Rows from expert 1 of block 3, named by matrix and row number. Rows with one number belong to one neuron. Each number is 128 + 24 x the weight over its row's rms, rounded and kept within 0 to 255. All counts start at 0. Numbers have three digits each. After the name is the row's rms in percent of the matrix's.
# up: expert up (model.blocks.3.mlp.up, 4x384x384), inputs 154-230
# down: expert down (model.blocks.3.mlp.down, 4x384x384, transposed), outputs 154-230
up.248 113:100123123145122105118124162126128184103118131109103120132170062143107107119129139105129145120156175140122131078145145148133129118100147095128150089118124111109120111093133148151114146130078126144147159150098140124151067122104126133
down.248 114:144102133127094103066056122167138133117143136116109097119117129096168136130110136169119097148125156135146122146129112120118080127094131122117082138177100134135156137113136093151122136162143170172108169131159163086127134118147144130
up.249 097:119109142130147134119132137132110097135107114092144135124143104100145148148127128107145146151146149136151125135125115099165139139162141111141115164170124091075167123118120114104160145120168189163104096090144088132155118090126109137
down.249 095:144116166103116071124159124179150150120086182136146138124144121128114130100112147127080101097120111173115137133080138167112104127116130107136098127074120110149091122126147131173161120165108112125106127127091125134100149139133127086
up.250 106:140141143111136150141189159136153115152105136154142145143143133148140096094168115120116134196110137133122111115121119106129133134170155163114142154125130103072132105140113105125121113106143122122173129112143103152152109110102112147
down.250 104:120074098160117134155140134161094089136140118119104164091112140116136146158084126111140150125182166155127130154127098141131141139137170121129147149131131156156144108185141095146112146122119118123143123097138122145091122119107093149
up.251 102:157091144091118095109168200146125122143131122129067133144105139144108144124134141168111159120122158152148125127138117090143073180154156111065107128087108093150176098133137138122121140135128171142099131106200155167147135110124115122
down.251 103:102126136123118107099095157108149134141129153173141068142134129131148162101094074135110119108108141149112094152124133136142134120111113131092131157140127133113079095111114126120171152087102087097147083104157154078114112178133148102
up.252 100:132126163150121132149093137099114118116194123130154106135115096095174123134151119136107136141162151185161167118125090110129130145107075153148123143145167141144122103119107125133133137160118146122164164164146176114132132133108109156
down.252 102:124160116120129136157141110149108117127109067127148120143164087122139136124152099135145137157119098134109174107115125135082145143120121105088171151127124134106115105118142121122095114117153164105134099142094147120146174107148108159
up.253 087:118178117100107156144152125130116129095139097086115105166128169106125097120121101100154097129144144094126142145191128125079114085130115111144121144151100108156102158139108151108134097142151128127076063115144098126133079139140138166
down.253 089:152157115117114139109105145145146151122158192098166161190146073133146122112086114106097131144126158122126130118123132152121192181116096137115099148119127129118135108141107145155140135124093123167166154135121122088076106116108141173
up.254 099:107153157171129100118114132110133126118136115161143108114097121115161181140108122142136120144115112118137143150117115141163155118166069094134141158125153143135116117088114171093152129155153116119137131098138121132139107132110094129
down.254 099:125124140138087137167140129095129098163118132118128132116193132104088111144087126135120163126108128143134145133137098114125144072148140114127123136123100100125096121144141135127114144156103136093112147120134094138112140098140134124
up.255 104:096100126142162143120129083142124115143128156126153132147134131131124113074121136120118123153149143137144127133116131070081150156108102122154106130108122108195137121137135116092169091123169151133157141163126172136149128034106139135
down.255 107:148131123110081141126138090118141126104124104093116075096100125135154091120153128105111154138119158129137103085212128151105163125150139131152126118161116129155137162112137144124119091089108118139086089181168152136150139111146141172
up.256 109:195124102081083136117161130108130154143142151100135137150124138110087115123142121128154141161112143124136104092160130135142132174159133095143124135122095151152106100162165144160099097121125122150140111140101108097068128136157136156
down.256 113:101155120138111115084121173143120152131159112169147118143177116143117143136150136160092123156156119158129095116135132120148091174133110135093108145139109103089133100126099102144141152152148142170120144172121164108175138095152152074
up.257 110:152141170086133158060098101145072144090149164146162130118117115171190147135127106176134098127117136103149155084144098140134138142169168138148140148136073133163118163176120086097108146150139150144098139132131121109097126127116132071
down.257 104:113116126182112132130138131092110139102118162140108144115109108158110138131144131159166114148098133149126139149080148127133148126063152127130110151109130195097127148140131154173138152091143118122149160106139185128102156112141102184
up.258 101:153077136083143129136144121165110129109088115109153119125121112116120139166132151110132165142148124123103117098091065121107118129157115072148122166133144121111160148103146169121128123136142095141090143124146137113145112142117140119
down.258 107:116108132116140092152119152084093143141176110121163104149112146169118137159095117136102117156149160128114137161128174200119124114123126135103099136137133139166085127158107114159098114124079094103108119136131130169090180206149102127
up.259 098:126140106104161112130188138127125128099111126130119129164124161127140136112134110119154118134095157156119142151135125138100128152129152139123108176129173140108128122151104168073123116119091094142149084159154124143133128071103095129
down.259 093:148108089172137149123114141082117125128111102130130193115138148133160158151103153136078156141127143094121144190136107120145092162132117077157140107108110076170119130110113152115150142144149103118123144109133116123103163109113147126
up.260 093:106073156108107132112102147129138115167092111133115149135116138109134111133106072116080096096143038122140120135118159120094156125162079134091163139093133152111165122141174107152151126105134147086099178174110127129134135122147149123
down.260 095:143100093152085153143124145107142104102155111156130123167142111138110172112108130143143145119151088105093129132145109162138118186139114169126065098096145201133068119127146099131090110172061098150109116094135134142131134087131162116
up.261 110:138138135131129117119147129106137096096143150137142146115141112139114166112136097132136109094144148157098151095138126094108092107147118119143159171126134113140092116103183131100137158127129097143134081104146115120109108128119131122
down.261 108:139174106098173180151139125107118070166163108103101162141145126119092131126087136136140097158124096112128137092153129127157169134087157144079182156113172124151206150119112135115096132114071113144134135111154126094119144212162124096
up.262 097:131164122130118112122098175152103110096082125133130120075130114078135189127134109155107106130184125113139127156152128148171115178158164108176165123117140146119089109128121091143155115132138120136115152086105129131145102156090147145
down.262 097:129091088122133155152125141129152134137134152094101133075116123117136100126147128138152126154135157155120168144165112113109135137116111144138079070106135130112109112132136118126119169118123133077076172107174161111109115126107115096
up.263 101:106117126153153126146175122102136128126126109093139079125140114162155125115128150155112104113104160083137125151096136095149134124118149141127135130111151117131113135142127132170149148125140151127162118119120128098127117134111137140
down.263 103:123155133140088081114162138137158194189139101126148138141113141104123162127118147121150124111175133176127131126137162091136132142104093113099117102129142130128109138077114118074151093095142136146167105161134103089126101091145105120
up.264 101:112118148156143162090124093100135127149150166156178138136110158106171117126104132097136116156130150140133158113181137168131159118118085152119141107130135120137153087116132140120132103159107087109130144151091100133098127100101135133
down.264 099:146148129170085159171127125139146134096126105139144107127139112111137132165150183091067132193115092144106143138113090131132138120136165153125075145121153105125101169146136104123136120131116127142114125132127144130115147097116120129
up.265 108:067137099129129103094135149149096136119130154160132116109142120136105145161132114103147150089153117101110188175111121095082150133113136113121143118115108182165138130140117141094110133127123125079166119162140144104133105109114146147
down.265 097:088168098126191083127109145102128125112146123133144099139139112149154077159118113109127141171119128124139057133153146113120081149137138099156152131174094112145136140141156117127107145100131162165120079106133130133127134140124156121
up.266 090:121091160129146111135196183144171161127160117076092115134122151129095119122125132133085114136119060142164125156157137124152110118101183137098099121127148092132135132177092120115141125111103157084113126132153132131139112123140137109
down.266 087:140107095149154101104087096110115117119113173141116104101083131123128170144153122126130176120145127097135139153106139142121088139090122131106109105159116192105090144142119138097078078136152131146133090142154119106122153137100146179
up.267 099:117171124177104144091174091130066139099117146123119127150157124203159154104108160134160121157131116150148175129124147092129096119122123104099116147125078124132097129143157149117089140132103137096165126131141115126079146172083117131
down.267 102:127125069115115139117140138187139112096147085097095132166138139127162118126107140133145102120122134143085138155147136112147144114113130108126130176181156165121144111097086103128131124160110109116080168169102116111128193093140107137
up.268 091:157153128095127140141107125114152159098134139126126160094137149145146155103094122148143079132144126146132112128136156089142109143119081143088113131097142142122113151103159158171109127143138120138117144142148129117151138128134105142
down.268 094:091092128132103142105148124110122131129107128169111116136145089190143135131128107098161166115145179127118125152124134157126127097138100116157117179141150179138127092137139131147158162119126112147104167142156127129142146158117072136
up.269 100:149115137142119122142135115156128114116124160156140133101134155146152144176138151140118104106105131122107136121166061112127111138120144122113133151099160132133129151130134146162136139108136084143134145081121118182133136172044141095
down.269 100:122133130093125148109137131117113159118114115113150118146138115112109134149117173115115143146102117080108152147108164141100172126154140076180129124163117121112100095113145077144128066093083137115127148101121134135125117157167085174
up.270 108:105139108123130141099121145180162147132141146126141101131144091118115102124144146127092107147112135142112115113160164134122124153107080122115150163140106126132165122131198092123113135142143161117127134118114091110129090111110157129
down.270 103:134142130126140088127120111148119177099123108151144143136156161130093131102134138122098163132129157148097169133102110098149143157107133137122077163120142149112134139124077116131148166097101070124128164129097152113133139108162124120
up.271 110:113107141120133154154150131127127191117145113158098121159117074076169136114115123148128152142147125156107098143124096127151078105160141062123081112145118126153129101052152109143124186127117099117112144121110158111111128164127154113
down.271 106:139123141169104137151163160087106105143136095119107127121156124148124087136101146148120150145170110131133163116119138102101124088111108152103149179132125119145165120149115132124154143173130131132082089164115128117147098114146104139
up.272 103:126176102109150161136094099153128121146146152116124121093154146145147146076123096101128133137161129144156121118107120138146121111172135101135143112150133156127093124138128126167124148102127114096151137123118109136093141088134146083
down.272 100:116114107136145109129142134127120105104145116150155060129106133136147096096107153130158140131112148113163143132139156175134147140120115139153104101112130109129143132143116134103137148149160117134138140108150157115135180153143118152
up.273 093:142103185141125134150119099114123178157121125145119124124122133163125104160146134101142152113147070150151108139104154150115131154131126181153142168181146142176134150152117137138139112098130100111153119085076160142109066100123148128
down.273 092:194147144149137124142113135134114127108130135110121124120149127109126102116117110114133121148131069130136093143162143109096168132143143101144083133098120185089109137116113121165117105146148171127130125132142119110107137121098203118
up.274 107:182117138070096088142116162141142139148081123165109146154145160105137119094120118170086165144110125132110150152144104112134042140140094129082129113116093115135108161096132110156154121129118101128104112124119149124138073108131177132
down.274 104:118122148152145117136103147112127118156136083113140121082125118130146093093116147161144113174112120125091113132145155113129164119153140108108156141137182147111167109120109084104135183114119083165178098125138118102142135146162131138
up.275 107:051105117140102138118131132132150135153179110161117105092181147162124089085066139108087128180125119133151136109123147084120081128080120154101163079136127125146114120126137105134093121112117127125095078098102128110126135152122121110
down.275 112:147107172161116115117102097136103125135151097120112094122109104106137107122113131098127106158087100135105103131141148129114161117105123110098105119086133101119129125141146145132166118086155121137111115110158116128158094125153122146
up.276 096:198143131135115069152128124139115122103143147114111112107149128134140140135144171114107141088149075119113128102140142108119115131126157109064109144100142149134094136104153114144123139142135149141093128145125142141094162131111133132
down.276 097:118122066138182108123134136177117128122140114164149117101144154134105148134115106179136151095092144166144112142132117135134154125113139135122109164157109097135101153099107136097153114161130142107130118131143164109135145171151143114
up.277 102:117118164158119118136148153125143110151083165098105092127134113159128123136131118177113139116119136141132117117124106109110138134127157111187141099118133129130119147107148117153127139120123131120125145182106158157118152179096114100
down.277 108:133137140150148131151124128124138119104128125124158169136182150129068189160129165080145182134119126162158110137142126143109174117070101136108103121103148120136112162148101143127087109143118106166117140103114142114149113116151074131
up.278 093:122107104153097141092188084105139122126088144070129106091139130166131145111119119129138146129114113144111157110121142086154097094096110123093158113127095117109117128100089164116133137164136153162177118126108099116147114119140134128
down.278 097:181087130121152083119117107113165149083146123113132094087117134091167154130153130127104150118098142118094179154165120078128128158111131099098167166120146150130162118150142110148121130135121150179147135132099116088148155107098120148
up.279 087:096121100122118084125143129124087104143114149124121166143144132135109129073118110107162094102085193076090109119145120114129131116176126137171134108146142116108161098102085153120111157102122128103134169118167125121152131134115114151
down.279 091:186150130123113123118159142114119125131128117157168156157130085144114094138084130144090119145157130140140156137148152144124150133101088141144152151143124097160083085131146108121089133120155165098112170123131164135108145121126103121
up.280 095:090128143097128122110133123128160184113081102130134120167114141152099116109084097107092147084176164131121160133118094108113149107156158105120116132158091121149154138172104134163107138125178155105080154167136140140143155147140134122
down.280 094:160066124142110141114106163134126158114139165132081148133130117131082092139124164139105126105134166155139107138195129131116119121107130139119123138167135120122143146144128123132126101124113124133130113059140117123106132127141119132
up.281 100:126182125117155108122104130152100121165153121116138150124146120123123080094101156152094074097139131107082142150110127113128126140116114156134143124105135151121096119106096109153107169111126150138164155129120137090119101124130116111
down.281 102:115126139106158148130162141154183131118122144142110125157101176142111099164139130112162149139131108168164143138160144075135118159130129085118142150109154114127163145117117104131144138142114161174102117115137107154176130128117088089
up.282 097:132136141152113134144170139179097111108133170132116097133190100166109152146106127114096129092120102128120179142073140143142144110125157130136118167077113101110075142143128129136152154152103132146112150122141148154125117148115155102
down.282 100:108139095096143137108145152141078088144133174125097151176127118098186088140150140152122159113108147162145085180126099088129140095140145138110138092125152173090119123111140158097087128101076084141144123124121112097141141128124164124
up.283 110:152143140102142158116145110107126153173127125120106142139146109093140127108124162134164132138097126130133163124114124072107114126130104157122104102131117156134144119102154098111143096104112113127125159113155116132116151131143144139
down.283 116:164111113171187145148133148150099123117169173151119158125149106171153145128090140115105120119145125127094125121100116147101109141131152134079131156141121141167117123133107127153149154183166159118113120177143150089093096098115127089
up.284 125:126112121116122111144136119105114127129115102099130119129113129179143101107135095122149120165131127121127088146167084148085123125084165184143160129121148138097111140114139120093118117110086074144104112121114120135156137144116150142
down.284 136:166136144159156138110117131101115097083145131128143126154131115147126140176112134128091181138135117149132139131161146088088137108115120161105101112074157094168125117146184159081144129077142137102125123108093130092118174189125167154
up.285 098:137130118108121124147094133122128113167100129159111166122165102124154158126132069117167112060098125105139134135131094120152113132138142113095114184126148083132132135139101171087146119139113154127148121127143165077106132120137135118
down.285 099:127126123114160101122135139135136118145184126125095109111086141100153150098117136115129130159132141120166072132125154135121152158070136113108126142145132108129163112117105109148126147153162089122100136087143140125142161099124153178
up.286 100:144123141102141103092135142128126109158117117164158119096094147140144115101134135156126151095140113145129139138140114132106090142122151208126131136124160149101108140124088140135128118133156091132120135135112123164107139130138203106
down.286 094:173159167150156109157133131130156141132152133162119144140133131068131158134085106115147161144114137120111135155123130109138132123112113112119143125106154132137145135163170121144085154111109151135144089153123122116140152142136106088
up.287 094:102160183112107160097095111135140145075099129164113125181150134139097095090106126138136135098129127159089073122110132170164127113110142135103159128079135114154100131168101113115112113131179136154110157140085126117166143134134108104
down.287 100:138151135120123120103136135159136174119130125149178092078131139126100124110142145141075148139098104153082130122103162130156140132150096115116092119118164135139113130098142109145116152132167144107131081124163173131145134116126124125
up.288 106:135107117136131130164113146119088136168115103129150117101138124113129167156145146140137165132110088138132104131099149141130078158117122138104125164175070149109116160163102085174086121135095117149128143143174180163112111155135109139
down.288 104:105113146143121140120102142141140122099137145125133115129077150119131119151171135143148091100142129136156129158127148166150129140114177129104121125124097135114105145137158098113178116135155145124166135129151116104156128117137133147
up.289 111:149109113149088144106110119125138189117152148095109078178146127110082130163157135082152139090146102109116156121169122123119120167120111142128128139164116123118132090154111158062144147151104160108106187119123121099125124136140139120
down.289 104:152128109136134165054092162092115147096128136129153124130145154123125113122112142143128158094101157104155131126139159127145116135194119158140145124112123108117131144108151078128079107150089084147113130160153126123123149086106126171
up.290 102:144094129122119093097135119126142130148158103128134152147082112154114120138152132091133125120089132112136092129122121208112133053161118113115150104091148125115117089181126123113089095121125137120145190144120097145174168144101159100
down.290 104:148167129115132142103071148167130140135132133113125143147149113139191130104141123090117121171122122150117097064156153160185144133137163167149097118185138099112141132156093163119118111136141121136147123108090170088154124105143141116
up.291 086:121157161120107113174133114190160115116091062086130137132125101138069119125159127161160142149081112137129095134089157191141154124112120131130107127132120126095140176115117160096134145141152149108112128145121154171129148187157130142
down.291 089:157135119121126120124168110101108151151121152122177144102095123141128158161160125127105093132109120150123116161153087104104150070144107083155133149119102128123130082136142116102141130158125120134132183107143097186112149111132133132
up.292 110:121179129130132122108162144108112157112117107173120107149101135154180147100189111132132112159150125145154148084133117151112155144117169107149138093146147160114131126134112149135120110144132117097108178141109187145116126126145129134
down.292 108:141167087132089151161078123119088167161122138093125097136146120129096109142120108132157138079110130142126141089133139131114116122134127153139090149137105137137159147104070129133122107144203141134128111086095156139120138124122139182
up.293 090:107102120135099144125129110141117084122157154118124114108186130108159118140133198092138170144125130137152093155104177163179139156170135156107122143096151103113115150125118114153147082117121171118136110094119137139143165113124143089
down.293 095:104138155121150161131150122167127163181157135145127147094144136093159110142153075137127104120122154119111128119146117148138130125127107122124132123108118156105130163092183176152157165144116162149124137134114127130102134098128098087
up.294 108:157136143091112124125160146146129128088106112138169095138124133089109142131156126100135145159142132102152122094153058108123141125105164119181133111096141128115113111159132129154111119095118105154090114128108138144109128117175115131
down.294 109:160131100180137132113097137167140119126142126112152150131090099147138119106163118119089129175108128143118132145111097125115187143087136081117149122143118137140156130120179137100136158146124138142154188132145147159164118149110136118
up.295 103:154141113164128120156114144120115117115144125150110099138133172130122096127145090106128165145109131101089103133119161118122108126125109090148118126114129150097060135123137104124100134164090142143121165078130093125133122127115109162
down.295 101:106126102126140126113130117186112122162111129125120096120103110136137152115142138135147105106163121177136145141114102111153132144135129131131131122075116123124152114110153119133105109137132134132110140110113134140103129107117128125
up.296 097:148152137091131105119147141153117098109125144106117119131087136103072131126116080115090130128117139168135103126149095106125165130106166135122140136161125107179119154100122167138121162129155149102128153100133137124103140163143142107
down.296 097:170133155090134150103104144098109127137110128112130109160154164132135185139115120101097155084142108172163115123121169166111108173125106116136182133092128082103162073132131150129092102105152144098113124132111106123142135139109093150
up.297 107:108124119133140136152094131180095110123116139098130082122140096105119137133129115135093175131108117143145137146077116064131112120118141121147103130125138118109114080121120122134116114128125087150123166121080095120160165152128136093
down.297 105:128142108124101117133173095174121137131137139145118135079109105148138158160147122079151161154152144131167145096142178089123118090106178144155130130142123096130103153147141111073142111154127117108147125078154147128145148127109115122
up.298 092:124108095101123116162097150153144135155168182111150142141110127103156144132126120119113120162127104107142110138125158165119157104122161163081090111150125138119110157172149109143128088138134159137121127174138124130127111149096135107
down.298 092:149116130179160139150112103169139146145137116135153114103169129159173159161171145119119125202113122134116168156142093151110129099135131116181121097100124146094102092097110118147133103125159140130099177134157124088143148145129170132
up.299 104:128129129110150108106110092148115123086085126153118109136100147111083121174123137161145148144115126149111066153100107126114128114157121081124109122117135119111149107116140114162146148120162087159113130140123087115128140100110114076
down.299 104:144076139128109164152185148067165120105114138105123134126094119122115090151114172115124146126125084139095126121144124110216142107078094174132114172117126173127124116099131111148152118170090127113129125086144149134135119171134114131
up.300 100:136147118110152137102134133101147119113126044176143161138136087114124120117126091086088166126103138118121140106148125161108095162163086135129171135156171085118110098149127146124153125132129075135156156128132178103118132060154087157
down.300 101:146160176105126150122151108151132103132101084120087119135141097104173173126121168104141108113128180098155123121098132106144172156151130131116113135104193103155106109095156117119114098144161095133141096114157108125156141103130151119
up.301 104:114113117120138118088072157157140110105174138148093133095180125136105038142113160115163137105099154113087128139116170149105157121124107084110175120125119137131084111135172117113110169146157126106148139119095109156099104122135120119
down.301 108:146130111142125111152143097150145159150143098142089142133127120134153146136186164109148100189129140111152129130100059113113179144108140107129100156109143084169136137169106101147123113139105118157048147124137150099116091132189137156
up.302 094:107142161122130070118159111095107144169117101116087097104087133108146132190143094098133138090103111107134076119143176147128168124121185121181076171167119143161131127119149179135131140124156080130086128093151101142128098146119132130
down.302 094:126087116124176122149110168073157134147101170127132113108158120174123149141114131135165120067129141107166141133123133108133096128096109121122164091087138098165134100098160097144122137130126155185124127135134147119162132119140151132
up.303 104:160128098126127145141102200135146127097130087148122082143121134157144086160150141155144097106110115134145129080134080151127129114100133162181120109144150131127156137142124121144124148150167134099149138142129157132159104131148108148
down.303 111:118165110108062135164128153147103194148101173150132156090102115112137105101124130126131138129141147130145081104112132119128064130163115133123128120127115107117188162123133132085115177116120140160132115112162204120163135102148097131
up.304 092:161146119142127180129139092146124141070115086119114150129131096176156154100165161115175116163133115113087148075125102109141111112133133150067156147131146113172101081122121130149126114107142138171140146147147106109111170080107148122
down.304 096:120116136119108099066165114129142152146131123122124131176103153099118146123124114111152125129118144093157120111136129190088118137103120140176062179116149087110152140142095119098130126157133159142082131165151136110132111101150149121
up.305 105:154159129131111153133123145158169130161130079103121085126118136101113132150102140113080107146140143119137168085106133146102122162095128121155091126149161121108125102108130143093108123109098121144166152144144109120108127133150118159
down.305 094:066126117147157129130099116113110157141161128113106124121124104115168158080157135146169166097149157118127134136119103126123114140160157120099108116096115146091152118134172113121139126106148157140157121140117123156096117101105142091
up.306 106:131079121114130147123167099117129089126118107107091146116132143130131120131119142137077133140123114163139157112124113088119112078132196153131104124122132106125139141154143091112141186137127127149102100157126090133171181086143152121
down.306 107:142136167140137133118136114092126103119093112137145111124095131101135112108182097127167147062118114111132155150083198153154119125184152088149116155088117128107110095081128139108113084142126141100126144149133128110140089149176133132
up.307 105:101103097113126145123112164150149074142154109096156140124123118106120047105136119163078122092173115127121170116134155158156148164094109088152151158097101085139108127159102125128124138099123109110084137116164120124110124084142140193
down.307 104:101120136127111135123157128128127132142121097165139134129152126128107174078108106132115158102155089156154140134145097076127127152143156161079099091148117149160129152127160109153138124111115165184133118090123143122138161151162091075
up.308 105:112126128124119113157107119161102145115129150134124135135148117128075101099106096119152141167105124139152096109132157126148140167178139110116128152129133148119184133140126161147114131087112128152144095145126103127118117102117138071
down.308 111:121118149130081127158177154146092124119169106125145142139138127170151104124153148102151105171111109105115130121104136125156114131119114132126111144165134169102125111150135108156150135137130066091079118142131119126154137094115116130
up.309 090:122153131161152099129128143146115121163096137127153122128126103159106165136111102127147157148123117161118132093125121128133160163119176125136087115176135157103103124145103158128091125125135097091131144111109115083084151161168142158
down.309 085:128139160130144147126120140116064121160148135142113139091173104129155144180137126139180121157161117157114110148137126069124125129096068107114134113095114165148174123181166119117161097156159124154171130107111095133135160099116115172
up.310 093:122111126152111122164129088101098163114147106108170101116109079077146121107112143102119126121160129115153156120139118142128145092140136167115116149138114150131089115131103138116119100095101133077115155101132095145089195118118177161
down.310 094:125151109166116112131143138127149134085152164155139132143130122155125122157123130144115140133112159154129078108086136131131148116106148105143154123119161123146101155117109153129157101124158134153162127155109166100145138127135116099
up.311 099:151140170120130101139131158151125149115122148142144137122170148093132182151133102118128092087118127149186134082115125153144154099117124113106162153134170147123118171130102141139152106086116121146093078128111135157123148132105111107
down.311 097:099155127145117120144102140140135125119157172119151137180127117128077122114170116109133148119098133097122135176126103138107161113154079099109130162136092104163155118140097115118076123117097116137130142101133124119175102108155133078
up.312 085:108173138125118130108146124132149105166115142127136146166159144117133130107138118161143123153155146129156134159124159129131122164131108175127162097153134116104135140062116104179172083147162138158110130120109088135119119134134120162
down.312 087:158129122191093140146159154129133115140109132113117164139099160107103123119136126157113129100150126126132108098114152085089125081115106109095155109082114181113083111140139128160117166128148148119171146146074135129131121142200125104
up.313 094:097125131127132156101135121121141127118148114154113127140129130145132120145115139137116147091158083120126123132082094138134137104136203168123130093144143135094145146130109138155120102137095119139121126135125145124095108127123101152
down.313 095:133142125122080118161092172095086134132132156137129091150096115131104120123134096139115129134142130081118109117151191143137123139106118146101099172098159148119106151142127113083144131174129093114090076153137123151110097108124167130
up.314 100:108124131130122109125115095106191168148143126117107134087120164117116166125117083084142123145134116122079111141119116098141144097104138116131167102134089116145165121132168090144107116131143130145127144143162094129174104102125152119
down.314 102:119144147115152163152129096148156133129144115123132122117163167152135115093132096138125152160118078101133104147146148166143104133150122170160170091129119161148121150112145146147142154116102110099108145130135133147091145136143120141
up.315 102:081102120092130120127118153121096112085096137148146099125155094127118133124136109107109082124121138116126117126121116120146134082102113134133127144110104125181136158113141102124105146125131131155094082149131111122150153138145150122
down.315 105:127123149122118148113145112115157137111150166159136092112083143144066123135107114107190148105109139134121114149124139117155182099180157162164121093156124164135112131126099149119089078165128122112131136115134140115119164161091144122
up.316 111:137114100150140131136098113157115146119127128138120121150096142142092132141144140089142080159128128073094085194156122167087149167133092117131147141115159133096154088079147161144148166119139102113098126127111113153144132138140135162
down.316 106:135093178150111164116112121141110143157118099082102144116133145153124117120133117124055162118137143129125073122137079133125151142084162142097145126125139083165105127137149159126119139152089130138089139134157092122127135154066131141
up.317 095:120115153123120121144158149094108098142098125118097136155113120121142065140127131108059115140120150087160113122151165113184149129102108133141092133122120104121121152148075146165131108181110163108092153130104164120064164106154147125
down.317 099:126145092154109062135163105179100162161130101138142138139164113143104137145155086140146150129157078160151097104129134111127137105105095110144088140180092123146114147165147114143099133110136097134173112109136151120112097100108104106
up.318 101:135128088121173110106100138079114088102108158109148131123135145141154141144109101162103095151144120114086132157162122158154130107132150115100071121124129111109121130099127090119128086141062135115095105141118151120104162143135154118
down.318 094:133157153122091136152131127136154170112143133117104118136093147085135108068160115149119151144139116118140123106128110117120108140134095127104122151149137093157098106105099130108163146106162146142159130132105090126133146115087117183
up.319 099:085150130146136165145132120141128138140119111106114110116137100165161088144070128150154137115117136130115128122142159120116115108118094115094152109127127110116126113102130125131136159139117138126157111146054175119168116141134115126
down.319 103:104166132073124109099116084097135125104152126120144154128144157079121136130175127112108134090120122096149145173108141109107120113111160153093088143115135154151122150104138143090135114132136139126122127128130107111130097110110080125
up.320 102:115104115171124117095110096133115145118130107094176099125132089126112125069144119142130106097151131125097152153077162124156085135120106141092097125126134153126122156102122119130174113119108124097119102098132143087131101158105122151
down.320 099:166097116118112144134107157118134129109138107127118120124116155123135122124098111116149124079080148140110141130162131128158144186169124140133129087108093132122088133122134120075119179131090120142116107091128133129173140139104115097
up.321 103:119103147123130083178122096076121120117128140129096135081158135129169156103121113072169140134155108100108163169118140114169133130107069134129144150139124145150147088155094148175114173102166137092159126144147143083136109125113109149
down.321 099:095138193148112141119116143130119121139122141102107089108116124133123077102156148095119146139088132134147105134135140143123130139119105120158150154150098138153114135114118117174148109139107148187119134118154144105130151137126147115
up.322 104:137156129119137103127145113141117135163120130128143113168166147112081141124088104112165128120156106128122144131157157089137142147097117180122140142154134122172073135121158105152095129117119121131146124119158124126124127126084090157
down.322 105:102124134116119140126173146082130092107107160068149114075166108097131120152148125144158143109172118144150162120142114062094127166136164113148151145101177145126115151137133138137117132140128129111129132113175168154124155127148141143
up.323 102:151139134125134154164098107163156132145119128099089111122117125137107111084137114118140098166091101119112140135148123085121136137084135098130142140148090123101153181179143094096112155137183148140119073136119144128133099141140158134
down.323 111:145110138112144120121126103140129115084143128093119144106100098111124167167138126107073118128130138151097142145126156171137139117127145113149120116135156119080183139117162111126143120144205141135146122142111132120114106079125149134
up.324 092:162113145149116110135147181163147151101118118134097162145164162121107124105159125117120138046120114125123109130075130092140120144158153111134129125122087150174152097174144113180113149134130121085112150076170115124149129178130133098
down.324 091:078084137135147121118128097168077166129127131132148156114072102147172162162079139106113141110100161171109129134119107153130117140187150114088135150096164153105108140153120125109133149174089136140119141138116109098102130089098129112
up.325 099:159131149150184146120167119125111131131113077172128113161085115161108114139119169131104156140104109131126136155113135109126103124130095091143163143145124071116144156121116110109122124142143154140163102149119153098114126172109170149
down.325 099:120123122144113131142142073121104083135110135140117129090129121133124100139139157111161119149142107155166098118092144130136123069102164126106132122085125120102125134107125150080157149149080100150067139115133090140124133129107085141
up.326 116:172090115158132117124073130131116115148114144175095103183155106113158148101162116140169114091102114119140165129101157126098127126119145135106148107163154115082144081102125143088127079159135091121134136132141141121119154113106086143
down.326 111:138146157099151102160103106121070107149129125144127131161110114071163167128096144131144105111120131090192171109130106161117103126107089101160139143137104127134160137115116099107124143109121086090124114134121134143138136112124086124
up.327 095:143159125142119100098117174136153054102124110151135136151117161120098145102126106121116127122103138131085098107125160138089122162127120141098148115156085130160126143092140139125095155143134155149116103119110131146106177119143122129
down.327 100:129158146138069162127108130097132143113127086149133125142118152089102136117091126142136161125170117166146141105134080114093126135103135139118109077123106087133167069098101139132102117136120126129160089146127121102116126113116123150
up.328 106:129120150131099110117144103115135196132143132157165141127139094125124111152121146125134096088091140147116150162110109121098140117150086148162155145085148134124118141117133124098178141138143101070147116094162155137102148172120140099
down.328 107:132104151130126161116108111145106126145140097129145097140122086139117105096135113129115076156090119132128128145100139141125117155121128188142129127135123122148139122140112135076132129124128072136106184131096139098131141111145113161
up.329 104:122142107124072122113080118123092116145118141085126121134135153137123141110152125170116169134111128139166106161136137206130166137134154145169155112157140130104135171092102121108168167134110135107141161150139147118098147118117113156
down.329 102:187139156132177104137123136103114157159133188131122105138098116132106159120111111154102117095114143144168147171120132108063118140127150170123165117109120151150171149151157136085119130103126141105101149122122130151119088180143123134
up.330 088:099128100119163103121074113144176130121125140176128129150122132089148136108142147083152130149073152151164127103136132136124103118142097134148102109135156143160101094116130122148140155095112128079109164112124133160153104117125134130
down.330 091:137114118141112139151127100117128088117125123128094120108161120115133166160137112125096104119131062129141128123122128105106116147129101142125151099131143158192129145116103130157154165110144165109149134112164149127171153145119117101